From a checkpoint of a small image flow-matching model: adamw at rate 0.0026.
Rows from block 4, named by matrix and row number. Each number is 500 + 50 x the weight over its row's rms, rounded and kept within 0 to 999. All counts start at 0. Numbers have three digits each. After the name is the row's rms in percent of the matrix's.
# ada: adaLN modulation (shift, scale and gate of each sublayer stacked) (model.blocks.4.ada.weight, 768x256), inputs 0-85
ada.107 105:486468376395522540407570520513478559504443487659510535519534563518413576467461502482458571527498530423537362464540509552548503534482501413570491458526518526504480576500539527544479506502440467538558503482437430446449443381482501519472481534516428433468449575
ada.108 098:567481488386619508599508544402529590480429506548532447505505504460542515475518468453542506525504509479479529546448607458553623473479543530524581526503517554446441529477444483565542486577465447540504632528510536533451510473450549477520514530484556507477507596
ada.109 093:543457450512527484539482491514563475517547560379534485527520515505481541430509571480556574501448487447435515505438507455521458488513550417453471565546540483477516609569494445526472512436474385578500427380591489508489610499556549503467450469474462476385470586
ada.110 103:485508471508501467517489446422507452509418486653505465497496522487577592527513595476541462529441543605564425490485464485464482510467400362493446501550480501475477470462508535416513485484569568464507563469516469496451480562491524590477496544436581560569513528
ada.111 094:475576548370593447507445447522599464506511520458513527490459511430454508583460603497420583465490458455488536446449498419562551491483446463400537417548514656534461476437478420489487532388457488449541629483558451450524591492541483438485422500438502538395479537
ada.112 103:378541554616519472455520527509518337463489494505498420514493485541569533519464547485530562484557614429546512526564457534575475512485554442494520392545518374599412579472434488437434520602433557490502463477505508459453541535464534460489509502414502507392515506
ada.113 090:540544499466577507522422545588469485502511436485512453513455473490526492548557485422591446440530407529420612526492468494615560507435456532526463574509491475511494547620397512586499451524518547608486546503502555554511476512610491443455492418518586522585454469
ada.114 099:484456560445661488536524436546488527550441548443515532506558466549485404501400459525499374474515578521541506483504499446487458558461605513498491448423520548521451490454567505461562446425588576525572478498566656524530469490482487519491555527430478474470457462
ada.115 088:496500532491445334536526514560516562578528497553492584519551527447572518500498485435554507532523470443486419387472469491512296463544532560474456482366520568434508522520597535587529458579546505473508483474520512514538509540567480470548488597536370510462510447
ada.116 091:524528458478442607499489499519471520433546552566497471504502495495505523479606427574513451382581532550545512529506558458513468532441512579570485541518518639577552443527556530503460457403529447518492545520601578478471517472629515578443463434414535550508599513
ada.117 088:508481525527438448463492493525485546528438500508460475488424528445548487451439410543463545477513520455571538494315497536527521509524676522505492571661469412590537494545458536548498508570501524465503495547525412478500398487449487390507497479509554489466509437
ada.118 098:383517526478520506501494476448517640557409551585503537499509573555622533535504571603436469487487582412432418488410472454480634544489601476451524541523440547462501482528531457502485487568602428463529536569523496509512582579430508466512529441557484475474546512
ada.119 073:447539465546528408463569509505545536460408541500527494515546406499518449500595504525483365512457607541481484510513489523463541482465499543572509539587517357505461456523502468465515490447472642519513516561541511556435435565583515608462410536553434534561482533
ada.120 088:543467486538419410481491519491470461523496527448480494516536503471572499537415426491577424431551506431586556508492529434633531457474471447554472474444485436525574534475562492603534513604493583454488582475454474487576454552664530507547373517484493456328567554
ada.121 093:497514490615437443487492530515459520502457559478522549499462467478483451474463445410472551529593583523427515525441500473585431507529575521538546554413519557469465431594496424451437454593491458530492348477475527524485426464472525520485506535390578560627511558
ada.122 081:596451560433586491471547436543495520453507533357506443506484471541519461493473545449448454558567539480616556542376505582492426517603549538489501480458490478517308487478432587514565474553496477528518485570492423403438430508557491402512468483501435479616465513
ada.123 099:443548549597592506572463503460469410595507453493487489502438596464573525567523479541475548558486429499499601517528516478557470488491509536492515527503493571572433532496628506523450556565396426445558532510470555448542433610480474463464461397460461467379583496
ada.124 076:394471510448562466586504580437553511552524508450510501503528531510539526496507488485563516397507523595559501540516447491394599505481524491529489506558480490417538473539492495565450456453541494393504600435433495445487383473480490633523480535508461557582442548
ada.125 108:474478563503592421510481534518543449471494459563489470493557454496418481516447504526524391461566507590442425532480477551445577536571526563498452545525456537533404580600520487549482501461648519518461612533496487504452487464390514487525493529519596489546459532
ada.126 092:475409403629504526497494557586473478521513555454506506520375509486515435571451665471448572535474573488466503581484513501515509490599579547477509488587548488422415483500486552436461530607494441539505522533495462513477522602522519428472580537492502478404556546
ada.127 110:558530573497463406473563491489438555543496494561485470481578480493597492528469508533476550504484485507526565502478490392503533555586454484547519473601515484498516565432589479475515501478477443495504559494619532428418561486526552429508495544568531564459450474
ada.128 110:522480472489421461536515445445549465553545460507468551501500427525507421522510490585561373543420549501486411478580523447630420413499543443542472497516457442473507508482540391515432473535513491400536470589558477602450564576506470502553556606492486434496468519
ada.129 110:598513527489477471444533396418492444475563582405505488478430542481421525448529595483446531549500545492546535425568464459531499487504519513573482586460569504538434518502433485478473580478449557298595539485509551427522536498479486429474605566525515500556488493
ada.130 108:534627503466511469453463369442495494538589495591516507488562473461502450544571412464404446641465560605471547548577563561557518457494460489369540477479499528516524521451507525582459426468540510468463476463442452548529479468484474568533625447536497456430517448
ada.131 101:484506417491573463669536445568536543373472545526536499486506438505488432474528507431558499472521506529457482531483447567538489459501540477370475562485536542511595363594536467549519524478532558418558551483514536515487397449490519471533528493521658476511483594
ada.132 111:545498581505482488574523427511518529494577492512532480543508442502558516524426475512466555537502467584488557402480576435547579463441461433486510394480534437472558539485487413494457563459471530507460471564480518568392511427532515577439573550422389602492540522
ada.133 113:446596439570574527435566445446474559480569479581507412515456511547494473439474508527399520496520450563449480461427491530511463472517438461440467585350496479496538548533449509511566497551545443480487473539455479432481495545464499563431524473471563508453439581
ada.134 076:499460466473410524553531582517515495543388556570500504462465492492508571573483610515545465469415416500547556505430413510530505497497568583521447477498489533496516447493551507527431515577562553501467472522457441472450477496541513482441556427565549493541440496
ada.135 113:465551579464470536506452544524501513519537451525456476426487503464511467459428603452432555427546460517522575489446511483530550492456469504490452586518499491403466482496509517624440484470446477560577483503571550566573583531478488540516496521591518445408557574
ada.136 086:471497490473617463502496485539448515472507514505524420502422572530468538490443532444518368543478512525523610568476473408553482515491477542590500619439478489532471501436411434521515501605487581505570559466557542484468501554511466445606427477488545448466499538
ada.137 114:531403499450525511426459701529443420511499452484523496510424528554412365512418484512565488498427530581486479509399483511453475554352560582469464510404465471497599409591503541516522566431472413519472491445534478510564490541488520492471433460453509529445481487
ada.138 104:497530437480520485512526505408595539525459454492499620557408549500481470507396408454532522546516609515511424536499535434464491541511522471450490472490529490523481538529502447558544518508433582475515502423486455480487410501474515517446601436520519517567458418
ada.139 108:402550439511465457425618424476552442466549452571503519536543447453497398545545392481564529529544525426511517519568476587465485498588388495605469499491550501458613544536470433516470487543393452398455651523492485505477526456534533546436446521565500480448523478
ada.140 104:545528459549485605458454410435473503557497565411418484495450528494521473482453519500465594455520497592602510477512497531429487493480434544460601444469481495471556463511609431487463523544481464603491457554440530538499401488574463459535452541444607501586510531
ada.141 109:452500412527490510566480495423559483429573518368546513549406435453433540413576489464535516496419438497429469520525514582478424494609504584578509405583451447435588463509461580483509540463517421567471504446495482546557564516454453544483515514475469501612497444
ada.142 110:483537434426608599519491499565520492517569536506546379561382473474442398475494455491540499517448511529448506494529570482510548541468539468509593511403510546588382590548504429546482497484465516426518518591535489509435516439508558529561540514599470579509494424
ada.143 126:489502489464478546500511421457526564512482440527553521573445475462452561478479501496446526469606514394455471608540494449447410565484459570528437457538490539444494570538479491433402523537456413545492369474509503434482567544503562591409503406450448469564480521
ada.144 112:557547534464485449475441534521424438513438493543398403442493520468563590547473483513398493463497480534563547421535426498525421459477527483497495573478505471503513472502555429538460466507626463515474467547450503514522493495470502547550568516462463431541496376
ada.145 115:485456524518512615546515537555417520544502537494425583519526408508556557593516599655530529449472501535573490465462468491500570467458467435504490469579502461464581589521552496457423554542463458493459482511489533528523509585467405557507546552531432481553580525
ada.146 109:533403559434470517559425420438509435514556580562487563447569558434458458500398522505412518444498529422452433505558564497483511461486566523478486537527512475493495474474454513505504419504482455473483437461441535512435575470535587601487573625522521502462557550
ada.147 104:402476462414479465541492491486432510516471498506493522484493436483422527483444519514425497570493506502495497548535469533548511495509491505484485506472509481431586371621365426395435502503524460495526468543536545481503539459414505471410452420590645510616524472
ada.148 111:551477562503442446529529491478497496490423547544438532478535522534527589513471515536469452436480483485398536466517453477481557419475408524566546476522480548534510513492503482507441519424396496565461436467574431518494482495506549526519478617485530473538455427
ada.149 109:600478581461452556560461608483508516508527501426458446495440464458431514578549531516518582406434537433506577482438579531444443496495511560483447569532443541567493530568487570493483484538546549386492404445587520526527412538525450463490427479507437398481555489
ada.150 096:507501547504576618470497456465567455505530400559471574483438524549393446502392454435591518482494511502476528446456527525380488499547446491564545554520517524531417451456530523493466523461439468511477483556555406448456615557489474548477364582541525535506468480
ada.151 102:457607441418534546470494491450515427544412492497507589448495479479430428408562554427549557495505437537453569435507427472486588486461440492461527459606513512545359489523522496552477471395535473570457520537513473561541563622537535495513445440553473498514480492
ada.152 094:524468480500532559481483501572567459504565455429459498506533549468533563548381469493477455554511519513482467397561444444437485513445478445532538594534463523418444473491556463471534544500514589497416563584541534597507472397511448440494585524517505529540561420
ada.153 109:497547505598405554492458547560499443475385595578495433533577501429466497594479521467541476505523454442474553559465540465502538390467562549552500504668456561518486429455537476494518520583606472459494465577411541530507446464487487476600530451493514541579579553
ada.154 115:467508467498492504513438503534573445575393446563500560500395463503506480482455418463473458406569462578514510437463503424505483484424437580555504540445516441428514478557512521450419507553503467481527473565551513500485457577584480399550537479499449472519439504
ada.155 113:509541551492521577429528530602443566520519480550552500484519493425491496472389557512461429454505513476503438521547436506479440476440611473476589477477469499501501564508454528464545480427534449521470471488563527451506605533524514537460544502422495534626532530
ada.156 112:604553457499583439427469492374497574496541476433438443513530465551548469510505481500442423498432458518535516476583507498518393567504511513503485554538512522532429536448514510427565485533521379451452465618475549549447538521535538465520527407508530460513499413
ada.157 106:493518500597397533488536588446412502528508585368521470500489501489575537501513507465415526509523453471473562526533504514545506488505485513550504558420521454530572575498531546561510477597472524378497458496581505478467485526571425499509580512424492524491452502
ada.158 115:425500520519538579509453483366448535445502490487513435491541508475523373441517474512538515527527545477508525468553480523498520519476587476563502490502447516478516474403554459595531577446503488577414508496528506513440506544542475450465491548437503465505486505
ada.159 113:462524551497471534499406471543456389521446423554456466457521455501486409532476503509550494498500547561457484452468429402451468523552589473516484529570539615458496471455531629519511434492562481538439471618574520493486475520610529542506504583508540435572468480
ada.160 112:571460456433577544597468540502462554444475552378439451450512492467541496493473505440466508546524626558500451506465461444467502523543493479443482489562425504486595544488601500531543472465578537455532436552478542598515587439481435422591569569518577404457609469
ada.161 113:516525490507512544387461521511530552566430461594457489495556462448541473523457484428495440533415466482482500552490444534493455423472485404520531504473437457529456505451442528483475514464440523474409424510458531528547674417473407429533451574454502437503555514
ada.162 105:518513527530384569555540502554460649500542515555529544505479454412349471528414440508498536562579508537462571509592576567453401517410489499592501529462509499440554497526497484525516505397448506448466533502521532482535539502400487538441531569503587521447544481
ada.163 098:490476576571488471520532411501487548548584552498527552522468462555458455446559553512470514553501566518566515455592512560501542522515566453604521483557545447612455423474561527571506493475431517549606466508452538452481517424466429552460541460542422458577531525
ada.164 112:460522543561513546444452391573410578582513442457538535504482576413377559488512479587453496492446560508566446494459514500575387548598464500588470453434547482518481564490470474512538506596582537490458566560480510523556510522398544560464578454431557549488493460
ada.165 122:381465572492540617495522542484415427485492558509490414452487470509524529508500467502503548485530548556474543473483562515515447507457489552559488517566456480596440445503497450550514486656543555480528507481448482523616554524508470470542535558473543476484479426
ada.166 114:383415472540467511547544517450487527474498573528518529470481556554506500470498476501561514490636466501561533435513468499486548509512542458513508522455519527449517581501471501618512495482362431499535512553510475563601477481496520479591428454491477445460520500
ada.167 101:499487574515485548500486547510521500493551392526500453561464499569474407526520389488546574490492476496369416511501430483528540445384609502578539380500538500416505506556576355443493513535628408490566530550514523471578538456431523486487478458556465500415524554
ada.168 115:447569506509593515620455531437401412516455534548491516493600613524474501529523478521533518530520398536451538417526469450580432612467462553551504561535463483538551474590399513493431481469436587519428502423515555523545503515437521473490488509570505521543431587
ada.169 108:469575431585411458527514587481533466492401605612519525443620466511471536505478501434541573488471481494498529426502559500491571500595502487584523550454465542595448478446513546510468543527511493578527452359539492410528539536555485481530517545538574511408508550
ada.170 113:576564590612508465419512493483532471471516498451516411474587580484487527532353565379488560470488373482518433480439392545573502423527598586490520550569517449444521588524548472564543509556530490575515535502539565464547530590538509487478443553510495387460489613
ada.171 108:454484472462507475441510479376502549521398414550503490438471428488502524395572476620553532401476380574497501531556579548568551454495542494514450501404477462495508556479529473512499534510461510476511548540549512454441536439551526465403492506426452503532491551
ada.172 103:602454556461556520442423570480574498350525547533566485504506494470529543477615428463507489560505546526478509449476492528386422483467568549496524464530505552446423414547469443428495484502442517461528563471477466519421523417542491545457463449526496485465548539
ada.173 108:531496483451545495486513426592493455522551511539471362511515438548573575522555518555405450440492436547465504507588518486571515507490434522506472473460553469469500501590596529510534434570464472429409506473564462435497456577522469511581588461505577535584533496
ada.174 117:497509483513594548457512520454591554437555545590500471491424472586501434512521516441532590447498546504532501569474493462522544465523422540514459480509501508373512484494465544502502489414422451538560503528552539442416500504388502476575451512539431485588521476
ada.175 104:542577523457462463531451401389503552533534526494456497442493458509491543471500489441513407482481519351480518502467365453510399450578564578466469553491453522511457525521497459466535411512465511578446472463471441514496476592426495540548527478461644462455505480
ada.176 109:479431492530570538434355526526497581504486559586440533489519487488559473468439489454456586477441493487497634435463560533575520497508550557487554525488526490521554504483528512558460490457463467436477522528504516540593534453497528524417409421460441502484542509
ada.177 111:453545513507516538492491486504534502482481496545568503487415451472548502465522459473512522482484556559509484566541438538573448609514572588499525527444496536526443494512512518518462508496493447340521549475511527583453523496508525534507484522562516501527477544
ada.178 105:404496525443455527429522510419513526538421534562493485469466540545449449497440466393512463597505526487437540502501383509533458474482612465410526480497496500414436413568572519488418525550530449482550480483500547555494432470480492617468446493524438501477558492
ada.179 103:476513446577580416511460470480497534471542481474499474519440434479461472477533492542511572565472505420504412561526425518503531488474530587617464461427539461445530492585530550521525508533503479418511440476460487456540466477443532560406539525585435565457557505
ada.180 101:505479469487471525466582527455507587525475480477517490528517512528529569391490451540430486499581449450464521525573503465429593496558610555553525530492547526379551452473459526445458512502550472374439552509542469496471416611479470395471566527498568483539495480
ada.181 112:524505564543363494479450447489405489586520442389461523425525552549534548523532483436493554416473466497548552440451428516552524504512477550567491487434461594486477563524443451543450486456531581422468490447463476538544503509473504588495487528506489499504583544
ada.182 115:450545575568495394559530426474485525537432576453489432451482490427427498543518531496471470379515427482556487452533521500538470582550474509412440442420448423607537565434466496482459509494493476507455544424430455486563509552577482435503396471416529490493551450
ada.183 128:550606441580427458505505507427441473554449521462431476558457601469486508539468553573541503449527541537426495525509546530500579480527541520535526461547497527598508556407512470508426460459465500455492510454488465428369596581468485513538461440557455581526508535
ada.184 113:488528544488550462437428603447467545496516454523495480445495450544472455483442485504490417445471509505505446486530539437522615523430483454513463482543480443373550522543499444443463502458518518522523433479498476448532495510425541447435562437437422542499504502
ada.185 110:506451489471584496553460530459516580521501468473417522507503506380482581527503547503479599469504531437516496575415443510541543427461469496535547500509471485510580583499400515592476492534529534501461585527568420541447606535547511508544563577469563559591577474
ada.186 118:478497571552428627554518505487489503540486436456455462443560486475567478545460422446513552442481554680503495463460490490632398477478505419529509490499514512405486503536524488570472512481443480567413458410532546444437405526366422488400459541515474463417521486
ada.187 111:498584436476481524569527524524539498478575499560457425543534635556544540645423484577412555489447490508540539507517596480518607464593495469546472380489514475505550417527438495511416482564472527467495449450436526520638466489508490557513485433538510418490424499
ada.188 118:426516529558536506560426534488508581484603460564453574577580447546466462551512490496427526547475502411531524478480519526470571446513537486497545470392475466584450520521586429533524461484582497458482582534539484570581507431469487486592460527550520477448497548
ada.189 116:483525468521520493414427499503523505481444463520444506458484604463505470503445457462542514554497478479483546460444450473496527511472530477504566414555500458492566508502485474448418520557485527432490538500466511537601528526497494494498503360453474436488543485
ada.190 095:455525556445394517495499525523480427497551446535500546488522580475643545503529481529499586500374520428537520489491453531571499544519540496374453504597498529531452519459536512470387472529436615384506586474519553542544499454451514448521547517517451532560482491
ada.191 117:584472447477529501575472490503555457479467508458474438488496600567588494511481506501503486366501481536464561392454402495532515526470470527624474507472488468529501589421484543503446595490542497461505443476479496579516494519551488531516454537428415464503564451
ada.192 092:520478547554434501595527426475577451528483507560536558526491468507510444520416481579509492605553573589459486570464542514556507542380558529442471508426547478417424494488469574392544498349541468495493493604474458533531527488577570524413567553465463520463484510
ada.193 093:621504571465461425540490475558470504455502538439484588476570622473543494501532555396560446471443542501576478509529542479474452487548399417474501389509506566500470512551438509593428511494448393431512580480490516417469442517531489528528529467486505436586532489
ada.194 120:488479442526532577460554538476472489430408523437544636568417449488517558449503592534494367456528499498427440516478540570483595553563625568493528500504494534463567518454519370499522416510468505417528535534531468553573556470491588441541415469522521549504404483
ada.195 102:422574426480490447503478428517499490524534499435518438463490601533492523474435520519490446520491589549563514463413482498489489458438493492478515551494513394519425511475520448442624532450538487485495580492495525541500655500519458484421556478469630554338545459
ada.196 109:597601505491481417507573532513491512541439500517533464500579545480468567509585502517496497407506615462625464558468484539493617616457501422583521565542500509476498554479526533506425601433556462523518407588522474511475471512490506546520490463510602412424506463
ada.197 113:585649370485533623536449551451549472439399597511494546544499624569405508445497549524464463508539568438545473487538445502465597545476488575438469477433492507527499531453593473486601455486442518489469580500496473467540511484514503524496457477511502504498499491
ada.198 108:512501537494451470497573443449532466552476422522530540518490534487476556535512401442406475543569512485471499501537512374425467515564515521546457476472540551433493429462512468470567612430443630551515505461501494500569409550492539496440416585595444506476504433
ada.199 103:522531478474417506482465529465560554429427469486470520432532462544455519486589455566448446465500476457450551487465583509576464440536422485567551518453491484372492528597431524587509435500501523482487496555392486572605429439452530588569473527478489452481507516
ada.200 128:558513494610546510415477389442495527512422497487477495475549572456475469520504567418513553482429468494519528500531525531434461459509439470472414471514489414528564392477533549465576470479516491534475477490524468531497532422561490495570501436520457472473500482
ada.201 102:414443551447439608504528418462441506521500480529497455457450505503449390497506547577504504489489469536582485452462486531589415529496431480466560461598469409529567530488524552598513461459453503397422473489449492455505447569537466501490538420480541552553415482
ada.202 111:589462454424466459478568449492598519521411543519522559510480457518391513428527488554469514513507477635404549467458480487428453467424511568418556543532484556479459428477421445488557583448509499398549451513541556581448510442529508484502471491410525453426586462
ada.203 107:494490570561520418447474518591467525543469581601513568506502547495379617527543561456489567466513461493421480529553509536450471453508536472367611472369477539576504536457503422442420514423454600525496518472483513516512520517583504572482459472496459426475524526
ada.204 104:452476483455393491440504616492545513494567541554469587513612548583365501504443576534538515487548524539519535511505488554456547442515483477400536567448504494455454541534513552505453497555486522508490508434420468440572415496564482454482483544386574469417620522
ada.205 120:527404474471486514452543436604498489531445426513583458524441462499512537470612429472525478533499526580453557535552563505493562533470477451417524518464527451498499471517510435409558581476505463530540568498438485489492517538434526462377540400494492599417522482
ada.206 111:507500462482498415510519544511589533654450562516465391516502481540482452520453525505551426491509479403583526600436539556469516483505553435518458508472472434517525501489574515547445491469521469378484511479444467558504512574540515509509449443551516523479446473
ada.207 065:562479583527529440507452460501472523432467544568424480469436497472599391465538546574465571478523509484563511509560547403457574454567465466509453425549412585505541550452598520548498432524521465608448517432486509531513475558458477553459554518501466482401419433
ada.208 104:507565492505453484495466547453428546535491537487485510494489521552576463430508495627474529498474499498493509462559511530471521460469526520498488542478468505555489540458455537575496505443505478483525545404449483512430443535446486443504477493480531495387488526
ada.209 109:552488445566490456521527416520449425510509469460556545523459505561545512519468578459480430504494424558448491438576514457649460532476555467520492593575495494431485413500547452436535559466567473424522429492468468523454453506533510500471437465532512535422361521
ada.210 114:443579517468509462615454440481372576556450560531486502459580605456548458503461480532598512513417513481529535492502475486474525464473450405576513481532459472534538511465575445543470550561438490511412545558526534440496536545452523541482596492494531455426500588
ada.211 109:607460508554504489669469477450423482464496485523489512510507423580482418479504504464526523452421386569480473527431457512371484486535483481481601562474472631531492508477503419530549517617500496501495508474443496442547454577428490535523520429481464521519454516
ada.212 111:404456500537562523473438476544505492454535525564453480583514422464566479571544466488384494507567552517515555530599445511543541563499439465517575500528400503534539518511554475382511441592486444483556564510529570467510547489600525502498550512510464503513487539
ada.213 118:518474462453551548551455416536505441503413547481430557516574513390475482530434492439453578449457519498546508414546485487422572502456463517535441581492477540449512543476411522443528426587510445470472537432533554453487525480496442461470449544543562444480485505
ada.214 104:416561466507499431569555482486552377587555407528518510442600426463534541537565479445471438489492464439560527436423508551546465473511397523433545555483435468527378529430482457472459423480561516554449426550464451466410451450422502414446413386428546527476443460
ada.215 127:492510515440541506547449580460474527497459532512470463435558507531530548531476519402510491509480511548448510426510533562451479472485409571463527533477475482445484450521513493510455377547609627492434506438451491539506597553427492500532513554568444451531440532
ada.216 119:594444500481560497543509518495466569468535459511448541470431510545535465516543462441485474561508454447402488390515516510404467479480456468490481508487565485518426536377504489486464506506514495446506552483570433456434490511393456544468450466496516559525621443
ada.217 103:515476527541497518506510395551484575559594532493483512540559481457467580532626606437472486428529452505470475494510476550470427533512574503498479522508524451605489431476497500469551453525473520502524462453489525440516393413475516495591432539431489534556492558
ada.218 106:561463524538464508499454460533459457553508536460472569491492371462531482444507477470525440565565611550429443544436498467471475543525434504479556460388460464490542458485497564450501484495449407520475528529498514476499568543549529437530472553548445488546605464
ada.219 111:510424535518469489551416568535504419522603569573483481485463493454538503496511560507664450446498424570504435441432478450557509500497462402398605527509461512516600609563509455483419523468428492510458389513432536496512510537487464556417453474365558487517502504
ada.220 096:448544481475550527413496578487530545540559530528466561504502587573485370579459514455526505462494522398592523522543557530525520479437559510483458491513493422428435456473557447466414589513452502537486517461531656485482437481553491500455491569507542500495589520
ada.221 104:535555463472471495566494478451533406539519527512527402545440538493488475424508500518490457487484517486549496507491460507511542483441483438455570520538468500523478494513514400516517574543444491452523414522455467490525529547567478525447530540452505478518468502
ada.222 113:486527492511511611579423524515433483560498558565452546479505545491497503532526532421549528423555511455450521524558551518471484493597467487493481482434523545429571469491481565474473507511582617488447511478438434498548448525568513584577527451490513456476531429
ada.223 087:529472454558481490493535554439566421516354606474485490459525621465535483482531469522457515491444508482538544518415452384574571494499444493515519515418500451584515546411489430399468448517564509519590500548498579448539504563465481425486569484422389475501449498
ada.224 094:380478543489470557468463521473442524624480540479423500437493530524555460481488587480542443481575513499589454448612515490538484439548622500434471514449455518424537488514478575579396451607523525469491541518474545466540486495484440439469581382409472467478477465
ada.225 107:510538509473476448441475537474451572498360567464516488463546465561539447469434492561512568487511600521457454443450534461459595490560548500523487490511530423576458515443514494526492495625498522473492541529504428498492503470641499405450461523397578565527522534
ada.226 117:494459555467468502454531480519534493439582522499478501509544470525346445470557611558530456523468539551487557399542496499518578488555589422510479553494477470459509442442423526535489499461568570424511539519456435558540552426507539560482486556556461611449473536
ada.227 111:408533522438539460522433530549421531519439473516458533478473480539542554507587437467513486578475440521533460412500481514439382435481496524499439492465472478449580502560552526505395582558453592555451538495509516517602473470454486530550442530582558502592594444
ada.228 112:459414523518522531582464402450498482479444532641478493512400593471489642510432472595565480438470500500477394489480580518475573480492504515474534511508487506473444443508508413505560499468676605565428469512425507494519474497524447474496485565455552454524580490
ada.229 108:466417637527561435601425504434583510449436454513519465485466450581486452582518519458602494585540540649403482444568436454477497485463488491582538429535521584368512503556546418549562526483586444526418382507599382454446504506413472504503577512517474576444612397
ada.230 112:455539574538554511511502470578541525513496503496427521534540434563551575496462514444472431495546462588491414529496497514564479434492503507538559462563525488521472496521529424544501451422417591474508524535511530454540476520531459409583468486472470529523469495
ada.231 109:578528471466501486556569527501543577485564432497510501508515444451456522454433501522554496505483503482501499547473522411482475525608547549524562518580497471568590549449533518444505571470523476529471476441442414502510451385550569471343511590466485527509435534
ada.232 104:452584525515508467517519502478446476481449502430500494449509558558456496535474411498575493463502499532522602446430540495579562505656395459517604536432483540538574595577529546448494573523566529455480476552487522486456523451548498486418447583467458545538474545
ada.233 100:608460611562450511546538496516537508493559419546532516539536428469432532526531490531461465530411552495518442562516540450394477482486495450536407429518457610451459476556608431548467505601469551463425469591506435539609411432453541461469520494564493459463537559
ada.234 109:479515534410627486481544440542432477541507391568445501483473435424448517509461567553503485546491519509579515398579474430507599430553462515520467428508445535421510576572511441471495518566590498481461577533519460579528492500578566519522555525458537452512498476
ada.235 108:474591488546536421570531570499501500446607426479481502499463529587488480562447525440563583522519485517545333511645518431553627514608469531535520375563476461510463383540514523559423455458515464479492593481503478496456504516531476436528541537410414464434489505
ada.236 085:489490511398394517519451490570473427493496598505490458469513547474516481520484445372458594447533573529539593432546477488480445500554609507510466351548500489516520508527441584530471499519551524543510541471474426524563430611458474602441500526534587558432553507
ada.237 096:596569406498486575501530428462519520503559563359511498500502452572392386566509514527566479462467445510452488490478494532521494489534442578543488575351472449459538483535478417585468575541471453448495467543500519541526398488506530509429488535538435542513480448
ada.238 094:496474557492533523495486541460497433558587461500488455547515486542565483431488483601483548498547519439423559540535490553524539534578552523432497447481508559522531519484533520586491522534342541426520423603525551568455563471523543520516526483500538447568396518
ada.239 116:435522499486478507436468523415433553501503532641548448500457407457538489434484488520483453497530393432470465537544495486531675531516507444469577585476459518462410459477442385554521511594557508543493389446582485545513441504461500396510465550471540469496486564
ada.240 120:553459513395533507570473481491539440617465550446499422395574564432536435556564456531534489450420588458500453438647481486512538395514442468438525483447517456495504490436568495538539431437450574471477568460506468531607485490591464503516531540551480425538520523
ada.241 106:563441527417512461514371551512532441543506584524474514434438507501492513465519368509596506449486468517538407456447512538495541394496467470411510481464415477503504553542485480556506480461513431576504520538524411557464518521557493480520407503481479483458489551
ada.242 118:599570539556529490474525514477528462572522484525448512482617508436464503536531473498397491424426527545490450499508574470528385461462575392523509577506409504555504559447507516580419490524442484561448513521493467457468494455475501455555565517525471523451540467
ada.243 112:606523478499505540410472519602494543472596521583493476488467551537466407492537426499440471525415535443474515462508490465421458483518521451501505546491505507443457519462559443459515486498476472622478465547440549412428515446582428459612542462495569468495427457
ada.244 116:433539467453489426548563465477455575486549595526490496509525500501555469548547525565444460479542479411424456500492461482398423510540506511526503472540524519465436407597600475503498490476464606463531545507522411572559568447481425506547433506454499513563455438
ada.245 104:528534514519417533490448577434476471524452544603486482478511512512397532510520542480590569535434492597498485443470453483432468453437516599432498455456467450537548459508499506500485442566622546436488622501506411565466563481517473550471444588508605470487512470
ada.246 110:557485529559495455549536557540609558461530512527536569554522537405557500397588505507574516521472401461471430421490552532538448596513372491528580478429478567421530463507514443500524502488473434417504516471516515441470456560518584525539513496531503542454517556
ada.247 108:490523457495490552496498527519574529492528493448569501579510504454492567557430531471487510451459448438528460433503497526447457486588437467437474546597495588474457483596472485485521556532467496481526534452482475416385413444489558417499521465489558565479546668
ada.248 112:564541512479531500462498469536473584523439609515492585539465513442425485464569432469524479506487557602471505473454541484517410488508576549526522541521465485519510596463571499555473437628531570443500583620484501482520524482481508605457502521459554535520481443
ada.249 118:402582486496527509535444594537486579648538477543391527532515546435538464559424485447504523572516439430504417607472484458441485493484470488444523489452443515439484441529434532364525401618554500496479520508468503497543488586456488508473501397507484491535586489
ada.250 114:550510529500457503545478532419333500403545534477483562503400532448487576566456548452532484541596432423516462602525531540550447462502516401521462443521496568522503517515533539491469471404448538543515438470534524567548409448467505461475481471519554502527426386
ada.251 118:473448489536513453534455478426577459491357464497496529451478540529556490542422591508411440492466513547528399512517558403497514414419518480433519419536432488579503493473483593472497592547534457549403474479517522527505549480523424450485491431555453437439513498
ada.252 106:492432397553467462492471408517523447545493497495518534570504442534558482558656563421434510490586410406540488558422454443601568497470529519509495560473484482508417404530467524488538486459517517470518414436468635345485508473559535480442464579467426449464419511
ada.253 116:553500504603516551474442514446483580511550485517475535462542476518464483545459578545539557506393479506528455422527473473484538481599528548529465442464479536462449498473473587563459488413509357584439468548512549578433474473478407509552480477578535506543587473
ada.254 106:546506519616411574410492483418432499505607573493432405455498454510475514518487457525500522458449448457491474422530469495446515496482471449529542500541512452539517452453556610448463458429437556537468538514427404521505466572491444588548534423522457511552534540
ada.255 112:505463499475499416574420510536494519573438508526458456460602447524590530582620525408479443486475549476577524447528542421455522466480478453598471514434493621480476496458528492619492504435518513508445560486569481450535485585468406494530543506482514474400493488
ada.256 093:509626497524472419479520628554444466513561516493486445497498473564515498446488479426583387525522608411494590520576513543463519458471483521514628405496519499475511476569414430474498463512542494417500415472529586560489470534479484391572460375531532439526536516
ada.257 097:514548565510550527502507539530507490498454406529570464493564510489486507533513513515475531533489440521429422548510406518392446481409558542613531630457513487477453460442539460435527462436529487390506497439541487473532407514561533531452507450561560529539503551